Rows from block 5 of the audio encoder of a small contrastive audio-text model, named by matrix and row number. Rows with one number belong to one channel. Each number is 128 + 32 x the weight over its row's rms, rounded and kept within 0 to 255. All counts start at 0. Numbers have three digits each.
After each channel's rows are labels from the 100 clips, of 14848, where the channel reaches its highest value: "loudest" is the band of the loudest frequency at the time of the peak. Only what is clearly more common there than usual is listed. The data: two synthetic voices taking turns or overlapping, over music, noise or silence.
# convs1: first pointwise conv (encoder.blocks.5.convs.1.weight, 112x112x1), inputs 0-111
# convs3: second pointwise conv (encoder.blocks.5.convs.3.weight, 112x112x1, transposed), outputs 0-111

convs1.88:140079113114159132131135213163108116142097140163084117080090144093137149191072129126154139141116147110108154168079139157162077144170098106113138122190064113081123142163108083146139140120113172158199118163134148141109114133181153123079172139095139117182165137185156191153196112109132130159168164094130136164119177128170114088165153092132
convs3.88:059133140159117128116109119168080113105174165182139157109166096142092113185161161116103145111127110105145074095179141083093113129109166183135177230142107196206169118134121153111104108099129145096116140051149119117092134102120104128134115138103170119149148150124117138091071179133142172139130118138159107184093078085130121162108181147129
loudest: 2000 to 4000 Hz

convs1.14:178146196106165149147172105097153139110093132108142146080097127124116186099122096129136128132123156081113143120146094146193082140155111152072117028093113112178110149088109144173119115074120158134120156139196073122141111167177102107150135129085154101170118121064190143092165127185126128102117162108150135035098117112108147134125165144128
convs3.14:157120138117164116153184118129151117149108103089125137120131127085123133154096015156125150162123186079153113078136175168146045146113122103119150120134174078140126133156117172103122136140090126162168072098110102151121159084182084097143140149143137128097081160236134105132131153139116154115144071098150143147165095189182140120161129167121
loudest: 250 to 500 Hz

convs1.69:058099140139127095137107143109074112178100189156088093075141219157151185094191137178168122120127119106141155143132101135139083161103123149156112125161074175143131123117092110166066141177107160159200134136131153144139123165123154081124102114128157114095138117140122102122121159092158158146097195110105107180133095118057101112074149088141
convs3.69:207194139127125127116136128156131145187119133150114170130111092203168101056121142079130162056134124107150137169133143115100124080088126143123128058132133120097140096081171084114131176111122150128101111182138120126150055090156076158117107144152147122081162100127174149132188120185063146151108145153098163121147122183090115119104167113161
loudest: 2000 to 4000 Hz

convs1.85:127157133129152121148163181180072108165080192127114153140147133180133124122116104132148070147162104159089125142145142168062081142124123114069114172138148135162167077097067125166065117098098131118142158168121101128141074147107104125101165099051107132173140126108152140127076159124119041152137056127141123115143122122201075147144145154149
convs3.85:183145150062155101137150103132116121152107129105079128201124120079125188140090124130126080085132158162111134118112155119107166161130117120119093031124146134144196135078157145121088157139153088119153141096177159101127116085102172090125129104201115081139087155113135108129153133154102158199119171055062143071161142137086105114117117135108
loudest: 2000 to 4000 Hz

convs1.97:098136124174098149078059153094144109095079160145127105094079134144123131053170199178165119089154077182127146117181122171126104159160138095100128063163116121113098142110092100129098118089160135124092125111104120184131193101101117133148025137115163117113062132136137153068117102157123110148106121140144120116135111132129160137129095184075
convs3.97:153091204168157104148182157110159112118128149072175141103193101123114143133133093108027142139159132137053126123107141115117180101119157147081112113133112111136163143131160077134133127076121114133166078092088177047138076123082124160122132117143114065139135143142150115118119140084081134160125153136096135153134095099136183147133125128034
loudest: 250 to 500 Hz

convs1.23:165083152099181106095116119097140132107108151089145104062123093124129136146174102126088071143132150167123119131122096034120132147077156158107152127166147138117088157142195189174118102107086151178042152101140118100149128154199119172153137088164135122161094146170113139109106132145134155178106154094050111108164166102145142153153114080142
convs3.23:098136114156108108167088107140126161072176113106195079085160064094122152146084105162137084128097158144102163161082176092098146060142067090093149145128163144164111114164130153114136169106138145101156117139141139114215103134125128131059119105188104143098172185090176120067087143111153155158126075117152149124096117143149135139137095143087
loudest: 2000 to 4000 Hz

convs1.10:237116122159144110112148136137005142134087079102073135147123134153119135194138102102099120136114126125143139144129097153124141131087152122111101118104119180163112072131117069125173102222146152079116159141107092105130160136114202120100132126130116135121115141163087138097206136139140181118145119113122154119106106110161135146112130043114
convs3.10:078138127111124130142115133124126098142171164139099148104086089116135129178119144075136148150115099118108121085143186102116137144255106161130166126131132164174155173152130203146149177123116135131136082079145160085101180151140168098082096113157088124118157139162127113138138104151213137102059046142114179101118154147104122144119136171144
loudest: 500 to 1000 Hz

convs1.51:072158140097190119121103159056068126118126102077098110136143074092147104184069106111109110134152160149106180113127082132100121106112145137138079119171113102150085108114133112122172142138152101133100117098091124190161124209106134104113207141115079079167077164145121137154128134118151130231172121113127119094142144097128118122098147186111
convs3.51:150123134052162085087182116148106057087123124080067170119180144094135179097142156116094115125117114117088127136146166120093143109155131104130137108126220100170135119154211175101140142064171104106103106133157121153110149154157110125157114138096128123136097124120169136156133155111128080074084140182088147142141134127170084160122207078113
loudest: 2000 to 4000 Hz

convs1.29:139156149102148194109109177154194167131171083108126110115126181164147173111136142111146165072111096162124128179148153150143116122135138157144151054130149135152073152060158144150168135182133109081154148162147122153128156156121041126125173166120124173080122132084088114133074120135104131101160111125097169173120108147112158175069144049135
convs3.29:135200037168168196131129096095131180136108135137130103111143133067146111148163081194136117165127125107130109163140090132122106123111165106126124137098139097162191098127193124142150112155164085089209126082220074154135110105173089109140141123181129181114142149182082134102155137117125113091135134085110118102111107119127139119123088096106
loudest: 4000 to 8000 Hz

convs1.4:158144122119114152090094197080136094216160111134176132087161167136158074074170119081140115131143129108161145134142090072155126141093099153176096100151166133110133137118081127162157136101096201180130121124140116111133120085140123080146109134137168222107117111180163155133105177117114090119085113122107115160096115133098141093124101035101
convs3.4:141124142093160100109125155129168115057079185116103146174059180091146162105107132065186129159136171069114165070090134144125127142146171084113184063129148149141132156175135162153116109103198085101113148091116146108151164136148115130072091151127081086094147182097108127156135148069137105154119086104083114152137179140131130140149104093126
loudest: 500 to 1000 Hz

convs1.13:094155113097144163131133130116130125120106142141113153118255107131136118126122136103129108119115120170147126136126165070126120139068117123085116149144120127123143141089149144126139136102122108095141177123156141092180106114160116038084134125144143140177027146122095096091096136096154107133130156112155147107099150074079238116158114131128
convs3.13:081148123136149129114105103118146143076154149145109125124021144069113150164112091119157119144154120093164125146046102164168146153140130100157103081100129146135100129126108181100110147143128162125144149134117176128133141140134152057154154111133164124120123117095125126156161047169111153138030111100098116111098129188133061160101156134029
loudest: 4000 to 8000 Hz

convs1.63:171086160107180160114128134174115075119140172158151124104180145132134142105026140121158087146125112143166127129136095105120115130182195124166101107112068153090146119142154135163166163090140150153118124164147145107094135047084127108102159087134114181169163139181168164109132146168139093106103111124192101034151116129134111133126123068135
convs3.63:088145146142171168141157158110134158115146163072091138092112167149115130115199186108151160126112119149139123108154166108137082112136167051177159137116126121164184113188102149139098154144087090070088146105100100192128135147153103212143080163147164143105177180106125131138105127169089099143113145165101072120117163151098152132154185170091
loudest: 250 to 500 Hz

convs1.82:108095123112146110098121173145134108094158135113090133135143114105139164126178116208141107128141135110130101150179156161132112100114118133129094141095131150109106132124093119080176113115139075078131150142147115119182113133111074114135154099119150101120054148105104179176123120125124137255104104127119116147131153113175128085115142108133
convs3.82:109087185126115130159102236126108164118124108120136105131147128102136156143154127125119164119124166137062096125110086111141148155094104117066125120161109126141122145123018130154106095163074127093096090092134092126080158139164143158137067107142115152142101131124131073180163126089149152182134174111156108158173132092152137078100125080042
loudest: 2000 to 4000 Hz

convs1.77:106164150150116136108133135062166124127124213112096178126134133107162091164129076176195128169087129143121112104142049102009108137061143102156130060084141143145116143122153100178141162103159171128141131076120110158141185143113104098136091125195122093102155126118133102121125136172152107087118078116146145165129126116108125112079119124110
convs3.77:131154084125158114149109122106146164133108130165246164143127149156098136216103161102110059108102132133123114110137065107129194151133174118133162101114148118177160110134172139151112062120100139117157150133183122124130142105105173142050129074163125137125166060155089130090152131114108161079182138124151159121130170136138107177072117147138
loudest: 4000 to 8000 Hz

convs1.26:129103148134209107126165128092075119152105149103103129148176086132131152151091110122125108108100105120145195136088094143151083162155082106115164130073120118173117144136157111141144132154147148105131140118109171077103122121217072129151106086194168165161143129088143162126170098140180172101166098119134097018098093155095118124134114148066
convs3.26:070156167121122167123197177052149064215094150183149096159102111130121097134162127118149175111141117081160098116102112141138126140131161108172160169098131097083154111130193138114130163086128157127074077131129112149144149112118121148128111056164095150149184170168136170112078130078172169157116126183162112174115124156117126162123116116131
loudest: 250 to 500 Hz

convs1.100:098132138087122177131109126120122115105103131102142124053179116131119113087078124117084086101129158225142141109110092182113135111200112172127117158230095176039138107107092135173166150065182097116126118120144109110132117130136125085122106116120128101169120115117119110172152146112115072084087111138105125121143091098114139092064080137120
convs3.100:115211099117110108082105127163162125151146108153169148140088114100115115195088146159100119112090130158162105143172111164116126128086117150098107122083138135113097102169196211146130059086109093116126140096128098097088108170054175114115128138091147171159090111130179120073146127107145076079093125120140098164158126093178114144059115145105
loudest: 4000 to 8000 Hz

convs1.21:119088146100123110136158110182102173116129140150053100189131159095130113142160110150126114138156119106110144110102111103105164099089148129126106142130155147132139090108160080169151106088105110117191176122135144072076133190082156077178049111127131162115081141121145158097139110162109140198090051171151109130170184071164148134144100125184
convs3.21:101075081116123158181074137140144164151152158105068123123123119173119117091126135132145133148143111165121114127098118135128103145049129124192197081114155096109091100092122123151070107167138190158107108095068153170116109156029144088126103123127169071108157134082062097087108134150117196157079134125105148134097102110166098136142113132136
loudest: 2000 to 4000 Hz

convs1.106:150098103115146124094117151176109094103107100088070160160158140154135145157158161194099196105129107148171145158144123145114139138131122196084161175091165046143127080215161108060126112153161143116108170115074172168135147177151131144101179113109111132142096120110129129069075130107140146120113147145094148074141166094139157129084153091096
convs3.106:128097145164151156126132160130106133144155135229144126163092113129132143161107113079158201157160102137088141138129141098097141076104155103120131034116128184098074127093100089105124151138239161112133130093115137164136147146150107091191107160156099110106141126090153112084159117164129126073096162099134073133127110139108088088147173114175
loudest: 4000 to 8000 Hz

convs1.9:134174140115082147128098146114157115160120148145124153146136183143147130059063136121130119175109048160122112145154078122125092116132112171144105121110125097136128085119110165113123133067188127113053067128137113200115126149130074117050082106166149098186157148168176130186101123119093071138106085119163162120114079087109105109130072127129
convs3.9:146077156100109118129126167159115159135130088149103123093095151124130160057133072118142144112104171083109153173167156093061143178109149086067074115120145122164172118107124158081131080071102086124088088138095135175098072136108140095127108110139089211147091176090104157156149118122099154131095129094130127193150132130072073180144140121131
loudest: 250 to 500 Hz

convs1.53:128090171096128178179170056135127107105129136105142126133144143159157112131106132098179182087112099096112136129119068159104097105194059178115155140130162126148149143100155141129124124141120167109140096128149139099103117137141139147157141123104044094089097114169123187174136207126111148093023097134133111178116054130146121121116167086159
convs3.53:169126138113098118183151154111092152114165151106127141082061154103070167164158090073138129095166107140126140114190044153163098153167172126135159104135174144177136130144085156113116159208196105088049147130131129151126068133155125110099138123167107121144144144108086118153149127144077132127126132101078114085099137186105095096118146137068
loudest: 250 to 500 Hz

convs1.99:166131087164171136064165118102124123145100123102155101205117133110145122070125133129124090082132094126159074128097143085172112142073113105141102127127106131148114136133125105158135138141209094154151146157099145089090121114145138125104116077129148086155162139135161005087131105134107117164135101102209130141187222143139147127154090103118
convs3.99:126036155110184142116146100120180140121082097124168062082179127158150145196113165135089131148182063117110096110132150125145123101098152161104141165119181121073060194104153164150103116161113178174148114109149127167187162126128142118119152129140102099181115088106102076111134129121184105096126129084126091088144137102110152090099095143132
loudest: 250 to 500 Hz

convs1.75:144127129081117086126125176088057100071185165138049167115120191123161109157060154077151129102165091102216150146120102140126127166088108132124120116153128128144104136160103088107093131089164120087083128188117126161115094120118160085075099124118113156154153163085081088160107190172170119069135142124126146120127130096150142090145112145143
convs3.75:171112130125121124076148177108124114169091168091177161149152097079144130140094168082140135108124103173099080143128097104074122062150069137109119140124146082098175167131118088121107095150176106138168169107101163155119109096103112074159105155133132210035102112108131162100128104106168180119177166134083110094076109116134109103154166099160
loudest: 250 to 500 Hz

convs1.104:128134181068130143177152148092169146094135143133115114095165098092098094050129115152173117127143028115121165145146166185139130094164088141104119159112145139096118103113107125100150157114126143132099156113117112124146185173108090136107086148084109082084129149149131189164140123129115177095125098103093128128124003098112095126094083183125
convs3.104:100110183052213135060097135108131102169112140151158130165113139155142061154135131116101102153155124134138126149099125174144128170146128181125157139108187158112159152161117108177142085117091162140105104141087101141133118102110091075137092168075109159104148172106175052121143113154149165064079096120124119124119143150123072203072133131121
loudest: 250 to 500 Hz

convs1.67:132069149140207119145164086143099109096136111098115118065162141072116094144101136155124131081134141169102106094090117123118110157161108124062139147150134121097115085198159139180114159111150102111103177186170098115120093088164157152120061084083177139199156174103098145132167138057140078126116125101151103172080149103133160124134124164114
convs3.67:172149122135152140127120089154126095133129097110138162169156094152103125131200095180134148117110136150162127073128132119118155039149128163142065142148111106174122129108110144078110113185153122116113132143128090058161130078131128122175146108080146137109088140118204130145158114173094098193137111104146096116132058086091201121127185184064
loudest: 4000 to 8000 Hz

convs1.28:178140096090196083078251158103103145158134144162129138105155120121081099146151140087154113185114119134172193156119091131066125092093148171114119115128090130097145173157131116122096093142116132152156116100125152116129131174199140141092106112111105172091112143145096122191136135203121169184117139091111144169121113153075153135139155098126
convs3.28:076087092126142231114150130156157134118129102077106150090105126191136096132130089107118170157110143106090109106180115112170140138080134118175146135086131176156106135102159081080126122141092132069141133143139146134156157097082123094117122137102192179156152098131138168076056142133117170129108209138145069176126107087167117149175129113095
loudest: 2000 to 4000 Hz

convs1.111:175124135146123126113091120126154129129183123120170141153112186124133159088100154140119151205131165096082088071160223187122129104066147136112121153139115106195143086095121158076139132129162142068108106085108124144145106149111117166104173085157128137131146123073075137131148127116125133091079122108160156105122144128140119136151062182229
convs3.111:103069138142111191123151124120197082127116140139132137153166054083131178150181185118121077095125153101144098143098184150097160110169137097100152126106084103110092113178097149134149108130177073192110144100081141073132108119158130069126060143148099102183119162122141150109145090120200138138172099073090126133130146154123110123156168131098
loudest: 250 to 500 Hz

convs1.0:171187099073132116124137052121061148126155148112063170136126107134176136127158156160168215146117156177075137124125153126129121122149117167108115150131110157114131116099138123094135147118131185157162134144104131179167122151083088120091197104096097121155138165099138088121106122083134207084095096129110151157149138124128029100124170158160
convs3.0:125169076119097128134095113135089113122125158128205219154189162127122140078163123147125130124163128128124111138088125155131201063107125128127122101100173126149133118116155083111095115044206097155078123123126149092044141069161102165063129097135153082134090117115139179085137157109153107101152111109110155110142123144137098148091166157131
loudest: 4000 to 8000 Hz

convs1.89:108104133104127093183073109113162130084055167088102144056098177136142097141084072149135137157109125169085166101125112162128111114170195124069109129145159155036149069136174112137077105131124154190163132128121124138134147113156165123170108159098141126108071093090171109185141142105164117163083129088098092125106090102101118129135155137138
convs3.89:103112138077177130084177093092112118119165164101116096053133121168085190109179102120180181168131110081105106084133186118146120096118111135123139105152153146162133146071075106097137166130148103124163100138164151139081119093117067167127096062171070113182130134120101109136157188115133176163139124105118152137104051124137154130079150155116
loudest: 250 to 500 Hz

convs1.30:129131126162055107131145160114140133153125126166093096117162134135129130107115161045128182113127121077156133126088040152140123169043067112131122127127128128132106178084072132151132117132120137103076111143134143137150105133098134115131132100157153081109156145128036099109100120172103049208112158128132161148136218145112162144174135133146
convs3.30:154112138161127101148113170149167197108138074143117120127091078098127131146138141141115120138132148136131181097167095066114106148125146074171100104086119146096133128101080144099126180160062140137080150078122115173147097185067114118204133122156054094052136122133093110163143120170120154202118131159160097117172082129145142089128073104137
loudest: 2000 to 4000 Hz

convs1.35:116126133085116165132091149162118103091137128086168093157124148131127133107173152066101137105126190169112152113144138189145136106077127130106148122164089142091151140104055134117144120112159157148179132120114127099158125160109118131111142093137144096122021139127124164140135144150117164255065129136128095099161158129067126092075166113195
convs3.35:107163102129154081140082123147118138165091110151106143132159074137125072114095087156094202103185075105192087168154131144164111146133110181107123132079158096093174079143199082146153104165120094100151102156159096121198121159148109093147182118155195119138188128129139135135106106149140108084046138161143122127105104123161124126153100152106
loudest: 2000 to 4000 Hz

convs1.68:098147109154118104087134176134127062135032079135112172083111139179139104137107148131114132108148185179107090118158119152130092112184192137081120137181156125118136158139135152122167112107137088120147097119117146140142150187120150066127097112102075140113102116125233098092141119105096180172101142096090157126105128162094177148090191130121
convs3.68:078102124220078099089150152187148117160105098141087110137132124135097157145123159116104115120164113104145096146143128145144134130160157123104141120074068156148113132126192138123137182212139133194145166120190102095169079180080070071133166076120117134170104119130122153164161079134077142173098142090108171101111127091178115107138134131128
loudest: 2000 to 4000 Hz

convs1.90:092073148097133157121110136135090092142140112100105126214134125091153130119184127138158157107131110136107142130156189154110124128108132189143174095161107136130113132169204107186082133125109052157161115104109138119126133133157116105136124089132081110174101128079129116216137128109099204079051161136146109115130186120158158179163119066135
convs3.90:172100130106157158159110160113093153161082106103128166115157126058139092085138136073056112144158128176063169150120123114062076083131142137104171109114094114198135115096130123139095140126183158102113100139141136186126117181152177147140122102083161144185105137104080127188156186126169189170151146162122139149136093178136126115125158145159
loudest: 4000 to 8000 Hz

convs1.59:137126137115116159141134121155158109153121139153131132093192135214122118099119100125141132140072169109090171164102152122044181144143127094176112076123072062133161164124164101178110136112134110113132139115049099103096111144119119122118102176196127092120084162136115170155134122176176160121140030103093147100110125113114178164084134134094
convs3.59:143126144105123135108066134093142163122094126172129112160105091148139138120129076183129102148161057062114125117120147135101169146195076117113141108143114120137145128089142108115122141093123177089206138147171152166127099145136061093153101142188064121201120109134069088160174121111124105149125126113153156156096163184167140092155112149037
loudest: 4000 to 8000 Hz

convs1.62:143089153200102077086101124132124142165132050108076140117128138175157107098197109154091125119144165137131196119117141085142134125215147132164071141144065131069119143122102145089173140121102141091156171161123127131124099164137091149084112120085106140136090105121096134161106124107148116213161156105131112193120160091137095102135152066099
convs3.62:108114181193134168132078123122147165102113137144121127127178128091152165134170114136104074085174146118159090093146133074164156158120131087128151125122061084149143150145086117103121142164141101122093118059121120099149130126146110107162144124206059056192147156096118070101083155146153144211186175138131135157154155103088131110108133115147
loudest: 2000 to 4000 Hz

convs1.66:082099134166103157114175116121190118167106118168152136199098105094130108125152142072110137133125149085158098121147163125108144135078133114093113087147119137082145117115169099118161103151136115084210115119115107136093040150134140075139089122097109132148116104141197109182121115167156183169071180111133143099117183135168089112129152036122
convs3.66:128089148165115206101176168103084108148135111176187128117110097091115106137125116148150107111127138101116094095155139089164123151150162169121092167174094084130147122111113153093140041113160045130122093112079132130168109059130107128069135097144067181163100131162136088058152146164108145138165137107164154138130138150123193137133161158173
loudest: 2000 to 4000 Hz

convs1.39:105131034085155166124113123106122115126130158120140144200097132139182059159167072115125101122113200122135070154183088117134123137082148124113161107152147084161130126219167139048082128173158140106173116135116121124094100146112130146155082147128129177153132125128145177128059136132110111149144172116167097124132153143162147138109137053120
convs3.39:142117149151120104170151108136145122152159138092144103160159162162061157079100117114126152051126082146200120152115142120099149122169090090137153143186132177144143167160153180048140080109053121129105084077082097086071143177175123135110160135168142119108132138107096130128135158109129113122078106120153158139109152127023124084117117136119
loudest: 2000 to 4000 Hz

convs1.79:106144150130058117133133136151171135134174122113130142047154139173164116098137143039158103125125121120097160104117148127099128134148102174093142135162109115136133119141097145163143105141109205117099145127111141130113130116112121125103255142109067085083146124112114122132127132127134177161153153125024133184123090127109067158118148161120
convs3.79:118157170141136132139202120162160150094094146124117095125130075111164153227093152140130108185148124097205160103114149121181118134167086138109050107121109150077097135095163113122144123096127132090136160123154160114218159146095137136124193168142106108118072147158087109190112103156125132117096162169139096111075157120130140094156093116162
loudest: 250 to 500 Hz

convs1.11:154123089142112112114154115154124008155129124099190114103139086190145144148155167131125146137133176088135132201119118117117152128144124103146183133153118158124127115116106148099138146129164136086117067125156173115166129172132117106104121078094139158125094114101109125103088145108164109128086134000145146110073114146157128158127159107095
convs3.11:160088111092148117113112133137146143082142095091050121105116069134149112120148132146153206096134157185131132118076136118098149101124087143154087116150158154151077146136153036147154149117162132161130130115184153148132132109145108101213105083121137096101145097090087157107191091179130096168122126119104113140109027094077106105137091140134
loudest: 2000 to 4000 Hz

convs1.15:151158162135077128130154168145136093111169117180121154116245087146124103105118137111104113168086134150138068133140116160154140149088129166069127131167148169057141089109098084180106108130125097119152170172162155084135148112027130081113143093125080107123086136073204145080133113159101144113130134128156142126142145119094113086120105141144
convs3.15:189087124206119075194139145132123123081094108172159072125095127124137153113107103123104125142133151133157103148091177096147168132182119134144176106144177106160112101079082055110095122188096117152123159095129166052121137175121121141149132163134114064135128088168148083107111102163054081178092125132150139131130153122082109118125107081145
loudest: 4000 to 8000 Hz

convs1.98:136086139120078151158138116146220091091127134158159114202095132092116147127184122096158058118124069094156110118105111148096132104110180160093134157175117116125120144115127137095122145158111120166154123102128116073151120180106106142115156099139169153100096101105070166144145134217127070175044125114137125123132190124066125175112091133110
convs3.98:094178151210209117136130096132123155175103122135197163068182171134171134130083163100117139151073143137135153095162146131074118164180162130180153103144160157101133128179136166134163135155071122143166190177151141160071123144101072113155137137163107172140128162134082140105162143152177092153102135145110132146127166138100168095116101136153
loudest: 2000 to 4000 Hz